A small encoder-decoder image transcriber, trained from scratch.
Training: soap at rate 0.0014, 5500 steps, batches of 64.
Rows from block 7 of the image encoder of a small encoder-decoder image transcriber, named by matrix and row number. Rows with one number belong to one neuron. Each number is 200 + 40 x the weight over its row's rms, rounded and kept within 0 to 999. All counts start at 0. After the name is the row's rms in percent of the matrix's.
After each neuron's rows are labels from the 100 images, of 14976, where the neuron reaches its highest value: "responds to" is what is common among them; "peak on" is the class under the peak. Only what is clearly more common there than usual is listed. The data: numbers of one to four digits printed on busy colour backdrops.
# fc1: MLP up (encoder.blocks.7.mlp.fc1.weight, 1920x320), inputs 0-106
# fc2: MLP down (encoder.blocks.7.mlp.fc2.weight, 320x1920, transposed), outputs 0-106

fc1.243,111,236,197,138,202,124,211,193,251,252,180,146,190,209,198,196,195,192,279,190,240,167,191,204,239,190,150,175,242,202,206,198,210,241,226,228,252,152,178,232,160,214,238,186,294,238,193,202,289,202,211,206,154,185,172,167,180,187,236,201,182,138,248,198,164,173,219,265,170,221,212,197,138,208,126,149,137,252,145,127,164,164,118,252,190,225,190,121,163,141,180,176,170,262,139,169,245,183,227,209,188,171,181,221,168,180,267,230
fc2.243,130,213,218,235,174,197,295,254,174,210,219,223,189,236,172,201,129,99,226,145,222,204,146,200,190,169,177,244,118,169,220,199,192,271,249,237,193,211,232,183,238,120,259,187,184,155,220,185,157,117,238,246,186,131,181,118,178,133,204,230,241,197,209,250,190,235,244,170,210,187,216,214,198,164,250,182,265,259,231,195,256,180,159,231,193,169,204,195,276,205,189,170,265,182,197,232,248,270,179,252,265,237,120,241,219,258,166,219
responds to: the digit 8; last digit: 8; first digit: 8
peak on: digit 8

fc1.739,104,192,152,212,182,172,209,214,189,229,171,201,222,199,272,193,248,183,173,174,216,256,147,197,189,197,153,246,272,165,235,209,182,256,253,215,179,226,236,196,276,184,203,266,190,158,220,215,226,167,156,255,170,130,236,182,199,177,219,170,159,173,179,149,193,281,190,210,225,213,266,206,168,166,199,155,208,184,168,188,233,242,185,247,196,239,226,170,202,214,237,220,149,259,149,244,214,133,201,200,153,214,227,234,158,163,200,223
fc2.739,105,222,277,213,183,264,276,232,224,245,204,236,158,233,182,253,170,145,192,69,199,214,190,185,238,167,195,225,99,238,187,204,205,159,292,241,235,214,186,214,187,191,266,199,172,161,233,229,174,141,192,216,187,181,182,107,188,144,216,234,225,222,184,229,178,208,258,177,206,173,220,229,258,202,225,206,256,209,211,157,206,212,103,233,225,186,181,227,259,199,225,186,290,177,201,231,182,268,143,237,274,203,175,233,212,256,164,192
responds to: the digit 8; first digit: 8; last digit: 8
peak on: digit 8

fc1.654,094,142,229,176,190,137,170,208,246,214,116,250,178,209,176,202,193,244,215,155,200,214,206,272,276,232,251,181,150,237,228,205,230,195,175,202,126,181,146,218,128,187,145,181,213,171,249,227,205,194,219,232,147,237,192,193,216,165,211,237,224,201,223,195,160,265,159,182,222,138,178,186,219,248,238,260,242,134,171,128,185,219,239,232,238,307,187,217,159,220,237,238,282,217,285,222,296,236,211,179,151,141,223,265,203,172,197,203
fc2.654,097,182,146,187,214,266,173,265,338,179,189,252,182,238,252,179,237,252,220,213,183,247,199,186,248,217,215,138,256,191,123,163,249,170,164,153,198,290,224,192,248,230,225,243,177,170,214,188,165,236,158,130,178,253,215,154,204,193,154,184,212,231,149,116,272,239,303,222,172,270,183,158,318,218,261,217,197,197,257,186,194,281,225,139,226,177,229,207,126,223,188,172,166,232,192,191,169,210,221,187,177,241,226,212,177,199,187,235
responds to: the digit 9; last digit: 9; first digit: 9; length: one
peak on: digit 9

fc1.233,103,161,118,176,298,214,170,164,196,199,149,192,235,229,196,205,201,221,203,209,211,192,214,261,225,286,270,257,155,172,225,207,180,169,152,93,210,152,181,195,251,242,236,137,211,213,178,189,215,196,249,209,261,217,248,181,270,198,243,217,247,238,202,195,203,200,174,172,185,220,129,271,196,147,210,176,254,177,199,164,245,213,236,206,146,93,243,147,154,215,161,216,216,151,202,182,152,252,171,178,180,133,180,241,118,171,157,212
fc2.233,077,134,187,158,183,190,189,224,240,141,175,202,124,199,147,170,223,142,227,182,169,218,185,192,211,159,202,191,257,263,232,165,207,198,127,258,227,228,179,176,222,160,170,211,180,133,164,244,151,225,192,230,167,208,182,192,177,245,207,152,208,181,251,213,208,219,194,211,145,174,231,165,229,188,186,209,192,234,228,237,263,216,133,148,270,243,204,235,314,182,225,106,137,155,181,245,172,174,219,203,149,245,151,202,213,245,138,214
responds to: the digit 4; length: three; last digit: 4; first digit: 4
peak on: digit 4

fc1.493,098,135,291,215,256,144,236,235,166,214,151,155,181,193,290,228,137,244,155,202,142,245,193,194,193,212,175,181,205,186,203,282,239,163,209,116,276,265,170,144,163,236,79,225,195,163,217,230,155,248,177,214,223,214,233,201,268,203,184,274,205,201,289,224,178,209,187,196,163,234,178,235,258,220,196,165,175,197,231,166,217,213,282,266,125,143,251,175,220,196,236,225,197,220,250,221,192,178,227,137,157,204,221,178,226,244,149,154
fc2.493,112,171,161,126,160,208,261,225,241,179,209,169,213,225,167,181,186,197,149,232,172,209,222,249,227,198,216,190,275,181,146,188,179,186,193,205,190,172,259,218,170,133,190,188,207,148,192,197,159,298,278,157,151,177,195,243,186,200,234,132,202,176,218,155,170,221,211,163,134,174,253,195,281,236,231,192,230,148,200,190,202,261,201,156,252,193,202,223,199,161,227,186,228,146,179,157,192,210,198,235,175,252,199,208,233,215,210,189
responds to: length: one; the digit 0; last digit: 0; last digit: 6
peak on: digit 6

fc1.10,096,289,168,164,218,202,194,182,181,198,185,189,187,259,163,194,194,210,179,174,162,211,162,168,173,165,157,126,157,170,210,234,196,184,147,202,178,212,220,210,212,162,161,206,189,196,233,174,233,228,164,138,197,242,245,203,208,203,217,225,181,196,208,253,94,149,251,176,170,182,185,239,183,242,171,205,131,153,138,175,149,175,222,179,156,163,277,229,118,248,228,253,155,220,127,195,215,232,234,276,175,192,171,224,236,210,226,222
fc2.10,090,241,195,247,187,222,184,137,175,223,218,231,190,206,196,199,205,148,311,248,210,211,206,306,171,198,204,176,221,150,188,200,143,185,227,139,257,212,160,173,185,266,286,152,164,247,211,129,277,222,197,204,195,213,232,180,193,251,153,189,246,135,200,201,211,222,156,243,253,206,178,266,179,162,159,171,192,195,166,137,174,213,208,113,164,229,178,182,125,187,125,251,191,265,193,161,145,206,258,180,288,159,177,176,162,201,215,176
responds to: the digit 5; first digit: 5; last digit: 5
peak on: digit 5

fc1.441,098,263,195,163,191,172,173,242,242,200,163,199,206,279,191,177,147,224,186,156,154,216,279,239,249,259,250,181,209,174,198,133,201,219,226,150,225,279,139,253,209,207,202,167,137,164,206,191,212,165,220,188,226,185,115,180,209,202,208,208,187,213,175,212,249,198,194,245,279,188,171,147,175,198,201,205,183,171,244,229,195,232,279,101,269,170,147,191,203,231,189,192,234,177,209,186,157,176,163,272,224,184,217,149,154,199,235,233
fc2.441,098,129,214,174,124,179,199,173,289,230,166,220,188,155,183,146,268,219,250,231,176,199,154,239,232,297,199,200,281,164,197,242,147,263,193,176,156,226,268,161,237,208,222,220,160,162,232,158,186,241,210,118,141,211,242,193,221,216,167,202,173,275,170,123,235,276,199,244,191,178,188,92,203,214,186,204,235,133,228,178,261,225,242,246,172,240,204,171,80,252,188,219,227,195,192,174,232,195,220,219,191,204,221,225,206,171,260,132
responds to: the digit 9; last digit: 9; length: three; first digit: 9
peak on: digit 9

fc1.179,104,182,222,238,268,175,177,186,201,237,257,98,252,152,261,232,241,263,160,258,177,243,185,231,180,131,198,177,249,173,171,182,290,204,199,226,163,239,250,282,154,259,120,193,204,158,240,204,173,201,242,163,195,142,141,147,143,197,183,225,218,206,231,217,127,199,260,196,173,144,220,173,244,201,142,219,239,167,253,170,163,112,241,200,207,223,208,166,234,283,283,206,180,216,209,201,286,168,165,132,261,179,229,281,223,139,237,153
fc2.179,119,221,106,194,212,201,196,184,200,177,157,225,170,183,155,242,222,178,258,160,175,154,226,217,211,203,200,198,179,181,147,172,143,147,232,208,171,172,126,196,192,207,190,169,217,197,167,209,215,260,224,161,209,206,158,235,259,176,196,211,243,126,220,154,202,220,170,230,107,172,178,339,189,189,256,156,216,217,182,182,203,317,176,123,167,179,172,228,102,163,188,174,211,166,238,163,190,192,175,170,146,223,208,189,208,169,203,219
responds to: the digit 6; last digit: 6; length: two; first digit: 6
peak on: digit 6

fc1.453,103,141,168,191,175,207,201,192,188,171,169,168,232,168,212,110,211,248,184,213,198,254,180,233,233,194,150,226,273,276,218,223,202,180,143,167,220,146,221,263,246,293,244,171,224,220,193,164,139,220,285,176,220,207,198,209,159,170,269,238,197,198,182,169,169,167,206,164,181,175,125,245,199,236,176,222,222,191,178,126,205,233,158,200,213,207,139,213,230,254,222,193,181,185,217,115,209,122,195,206,146,256,247,283,159,214,229,225
fc2.453,096,212,212,143,211,216,228,201,218,203,201,226,193,221,179,192,340,199,165,190,154,200,237,176,205,251,169,179,296,293,204,150,209,171,171,215,265,178,159,198,242,247,194,177,246,155,209,195,168,199,106,145,275,255,133,228,200,191,183,221,216,154,218,114,206,170,234,246,125,214,235,221,205,173,217,245,228,228,234,247,218,229,172,201,191,223,161,243,204,171,261,105,151,243,196,194,213,214,180,155,156,191,209,174,186,190,241,151
responds to: the digit 4; last digit: 4
peak on: digit 4

fc1.578,099,174,153,171,312,205,193,224,222,183,209,151,226,188,202,147,264,206,205,210,219,239,226,224,170,237,138,147,200,157,213,212,172,176,215,129,134,159,220,149,170,247,174,207,235,174,235,119,185,194,159,215,178,233,156,237,215,223,227,293,179,180,145,206,186,260,219,193,114,195,253,264,134,202,220,225,271,177,199,153,173,226,252,192,145,188,215,160,137,237,187,182,130,208,167,319,186,163,221,191,220,140,242,182,224,271,183,263
fc2.578,102,239,208,244,186,127,249,85,242,252,176,236,214,201,204,181,189,219,260,232,215,198,213,218,184,90,188,192,218,223,182,163,182,243,194,222,220,278,181,195,235,200,229,199,131,252,228,164,228,176,239,168,170,239,187,192,223,159,167,206,183,141,234,137,239,216,170,243,218,203,194,247,221,264,166,185,217,173,164,136,143,149,203,179,170,177,210,235,104,181,130,232,193,188,218,175,205,198,281,122,210,238,159,193,217,236,257,161
responds to: the digit 5; last digit: 5; first digit: 5; length: one
peak on: digit 5

fc1.612,100,255,128,200,255,200,240,262,106,184,193,112,216,233,220,195,231,245,265,209,251,172,220,228,218,201,190,192,200,213,206,182,204,187,180,178,230,177,206,283,144,227,172,175,280,177,242,259,210,157,163,195,186,232,196,175,197,178,206,128,202,285,196,258,250,193,141,144,220,251,168,168,179,177,141,291,216,208,189,200,187,167,126,240,196,193,182,278,190,195,168,165,251,192,267,304,155,221,193,228,195,218,243,136,219,210,188,234
fc2.612,091,100,214,168,181,210,288,205,239,169,197,185,197,211,189,197,134,144,191,197,162,194,217,153,169,204,182,239,137,328,189,283,135,164,210,230,181,220,270,174,224,183,215,222,207,209,146,214,180,246,119,193,183,114,162,218,177,247,211,204,175,169,204,195,242,188,273,188,146,185,234,184,212,104,195,182,194,208,154,199,276,206,172,246,281,215,198,149,298,175,219,228,249,185,174,214,228,171,184,229,221,196,171,214,239,152,156,228
responds to: the digit 8; last digit: 8; length: three
peak on: digit 8

fc1.661,099,166,293,236,242,166,240,196,156,165,234,238,227,206,173,218,205,179,182,186,175,244,247,240,255,186,234,155,243,196,176,257,257,256,218,165,196,206,199,244,195,180,202,268,158,183,164,217,179,224,214,281,202,196,149,189,154,189,188,164,84,106,248,239,233,214,243,240,141,178,231,183,137,247,233,210,232,195,217,170,230,121,213,182,150,217,221,252,161,170,223,162,231,215,191,166,166,273,172,147,229,202,154,240,170,175,193,185
fc2.661,100,131,142,219,229,209,174,282,170,186,194,221,193,214,168,234,144,269,190,178,124,171,237,214,242,214,200,199,231,186,218,222,224,164,154,180,220,204,184,199,223,203,129,176,246,204,224,150,204,234,170,193,278,207,196,206,196,242,193,202,212,156,239,165,196,175,200,254,128,214,209,320,208,191,176,194,191,205,213,203,265,181,192,166,229,199,181,246,184,177,247,105,162,176,237,198,184,230,141,187,199,210,196,199,212,227,212,204
responds to: the digit 4; last digit: 4; first digit: 4
peak on: digit 4

fc1.611,123,175,131,136,172,144,248,223,239,177,239,153,222,209,210,242,193,138,224,277,249,195,168,202,170,213,176,179,231,135,182,170,203,202,204,232,166,178,262,151,158,182,183,267,200,222,233,193,166,239,250,155,198,203,172,173,175,167,235,152,193,196,260,159,221,219,181,176,183,212,231,157,101,207,197,168,241,156,253,213,147,134,266,222,195,187,184,143,174,179,169,243,203,267,186,267,169,187,203,174,190,115,244,266,129,236,191,231
fc2.611,126,211,187,197,179,219,285,147,212,276,228,196,255,225,215,214,213,123,207,183,176,208,148,157,225,198,179,211,117,272,216,218,247,190,249,203,238,217,253,226,199,181,235,243,187,145,204,227,205,179,201,193,114,140,193,124,218,187,212,195,195,161,236,208,162,213,262,118,219,176,267,159,187,236,193,191,232,216,214,153,265,209,195,184,207,167,250,206,282,198,238,158,277,148,198,238,166,226,223,279,239,239,140,209,189,204,170,219
responds to: the digit 9; last digit: 9
peak on: digit 9

fc1.486,098,193,203,172,249,254,181,192,168,156,182,181,189,195,199,163,223,232,235,219,141,225,263,224,233,128,225,210,130,215,160,164,206,178,220,174,235,147,277,173,137,228,185,127,295,149,242,171,182,263,204,176,218,192,203,202,198,158,175,121,232,225,241,203,219,295,238,228,209,214,111,180,197,206,268,201,231,135,254,185,197,165,190,216,233,214,218,195,203,219,211,215,170,231,242,229,205,273,216,226,225,132,238,188,244,173,193,168
fc2.486,086,216,253,222,234,221,187,264,219,172,190,170,204,175,202,212,169,121,146,163,180,194,188,228,165,185,209,133,157,118,166,244,179,223,188,235,188,170,188,179,200,178,204,137,173,179,200,320,179,162,134,149,140,202,198,207,138,293,192,190,165,233,168,215,161,162,164,208,174,190,112,98,178,252,288,243,227,203,205,207,183,207,136,235,187,144,236,192,200,202,168,226,162,212,192,213,191,231,124,164,225,232,170,210,201,273,177,200
responds to: the digit 2; last digit: 2; first digit: 2; length: two
peak on: digit 2

fc1.656,105,139,260,195,298,172,167,196,168,226,126,203,178,207,253,188,198,191,225,235,136,195,192,234,310,203,197,174,160,137,243,182,247,266,253,110,154,200,221,265,167,162,171,182,199,243,172,177,170,191,256,197,209,212,189,191,262,247,211,144,227,158,226,202,209,222,142,195,204,117,147,197,160,209,223,219,215,195,189,199,160,224,191,145,197,224,170,205,170,178,182,204,180,164,237,160,138,152,241,191,214,175,150,208,207,184,250,263
fc2.656,117,176,147,210,128,149,221,200,294,178,230,215,219,186,208,139,218,174,263,152,179,171,159,225,236,267,221,204,249,209,183,187,101,227,207,208,219,211,259,186,214,199,209,235,222,157,175,185,175,302,168,152,162,186,264,174,172,136,213,224,190,227,171,109,232,250,257,208,191,182,174,264,144,241,222,240,202,242,236,170,214,187,199,211,238,169,221,168,53,160,211,213,260,205,172,196,267,219,255,173,162,231,215,198,180,176,158,207
responds to: the digit 9; length: four; last digit: 9
peak on: digit 9

fc1.36,090,210,87,248,140,162,193,143,173,179,188,115,157,207,231,162,147,183,245,218,236,260,177,207,128,183,296,234,201,225,179,187,204,215,203,139,190,213,197,169,135,140,212,232,210,285,185,254,250,182,205,285,199,225,206,220,175,175,229,242,227,196,195,161,144,277,193,171,155,225,243,269,190,199,254,209,221,259,191,192,133,158,196,244,157,235,187,248,186,166,192,161,164,198,229,154,149,141,168,169,216,154,225,170,224,180,172,184
fc2.36,074,162,196,215,149,189,248,168,232,153,182,223,196,167,201,215,217,145,189,167,175,168,209,179,198,306,159,176,177,229,135,194,198,193,145,177,215,176,275,208,302,152,238,197,161,237,162,261,176,181,228,135,120,200,192,204,210,183,219,200,223,224,194,201,226,280,285,197,202,175,264,123,210,178,167,223,198,201,185,172,193,185,197,214,137,174,210,262,204,181,254,259,217,212,186,185,227,220,237,189,173,220,240,234,176,197,201,220
responds to: the digit 8; length: four; first digit: 8; last digit: 8
peak on: digit 8

fc1.628,117,249,195,158,176,170,218,170,282,199,171,137,192,209,197,196,178,172,254,190,275,201,151,211,165,186,182,173,233,227,212,203,230,250,230,170,145,215,191,176,165,238,217,205,271,211,206,207,204,248,254,187,207,113,176,178,185,192,245,160,225,178,232,203,155,184,200,181,261,181,214,214,103,250,150,240,173,190,211,138,189,174,167,224,219,195,191,185,133,108,237,206,236,207,161,230,195,158,192,177,169,148,242,233,173,253,226,193
fc2.628,120,202,235,245,189,169,309,244,173,220,228,221,248,261,207,223,142,110,201,150,220,185,147,169,206,184,179,240,106,186,222,206,213,200,231,232,214,232,212,199,222,165,193,257,149,163,204,205,197,182,196,262,202,162,138,107,204,153,188,209,217,187,216,252,181,239,253,157,214,204,230,179,192,207,224,167,239,277,259,188,230,175,186,221,188,173,229,170,283,214,200,144,219,173,190,243,231,263,192,294,244,266,134,223,219,261,168,223
responds to: the digit 8; last digit: 8; first digit: 8
peak on: digit 8

fc1.450,104,152,151,159,311,178,172,207,157,271,169,166,233,270,171,211,241,200,173,213,146,263,168,278,159,215,199,213,229,237,171,176,193,207,153,201,177,162,237,196,267,255,184,180,182,250,150,198,147,235,176,144,212,129,197,185,135,123,205,256,206,173,177,162,122,154,200,108,233,234,181,143,257,150,219,156,277,243,208,161,229,222,205,201,174,220,212,229,166,259,178,169,236,190,204,164,225,277,225,134,169,244,216,212,194,185,250,154
fc2.450,129,222,214,163,181,164,204,221,214,186,181,218,229,277,193,199,249,211,226,204,165,179,197,196,257,176,153,202,186,284,167,199,188,124,100,190,200,248,144,182,204,107,196,189,235,174,220,291,194,217,170,161,182,204,272,181,276,141,194,217,213,152,184,88,221,217,246,255,108,200,193,262,232,186,180,195,218,212,236,217,209,215,128,186,166,206,177,195,159,199,236,157,199,231,168,150,188,178,215,189,169,181,183,179,187,198,216,181
responds to: length: three; the digit 4; the digit 1; first digit: 4
peak on: digit 4

fc1.90,116,175,135,165,227,213,151,170,208,239,206,191,251,201,201,80,199,151,151,200,238,263,183,283,214,239,208,212,212,192,214,237,168,143,102,164,182,166,194,155,287,235,202,172,224,222,148,173,220,208,199,184,292,168,173,204,196,139,250,290,222,202,164,243,154,187,197,174,193,201,152,203,191,180,141,153,269,243,184,173,203,225,221,204,217,204,205,248,190,135,162,82,187,250,189,192,194,175,138,176,182,176,204,235,194,185,223,185
fc2.90,149,219,200,143,217,161,170,254,186,191,183,181,225,180,154,222,309,237,227,214,181,250,182,183,218,216,209,183,254,315,239,199,200,219,142,213,143,259,140,181,221,216,164,180,170,240,198,293,205,197,220,180,212,136,176,191,250,183,239,226,240,157,202,197,159,170,165,227,172,219,196,271,252,154,203,226,211,182,200,211,259,259,129,213,120,168,156,234,147,202,224,121,129,209,150,155,195,166,175,183,145,263,198,196,194,253,174,203
responds to: the digit 4; length: three; serif; last digit: 4
peak on: digit 4

fc1.685,099,162,178,173,199,187,216,224,229,201,207,235,182,255,217,267,217,222,194,182,207,151,236,257,221,240,258,159,168,204,269,259,221,223,280,174,153,205,246,224,184,99,247,196,192,261,187,183,208,222,166,224,163,278,158,158,135,163,151,166,252,216,175,217,244,244,111,192,228,184,159,205,147,229,266,169,172,225,172,166,162,163,200,160,163,229,196,189,167,182,210,178,171,142,280,237,162,227,200,170,191,130,175,153,216,251,215,232
fc2.685,118,176,186,274,172,172,234,181,245,193,222,219,228,200,195,124,272,168,269,194,230,187,140,210,210,122,185,182,213,155,213,171,149,191,188,219,195,241,239,198,209,202,274,220,239,107,193,169,155,239,189,140,176,170,187,152,192,170,177,185,215,250,180,138,231,199,232,223,173,177,173,170,114,200,228,222,204,233,253,177,194,224,184,252,222,142,152,168,97,224,115,188,241,226,170,189,228,252,241,166,205,206,231,237,193,210,194,161
responds to: the digit 9; length: four; first digit: 9; last digit: 9
peak on: digit 9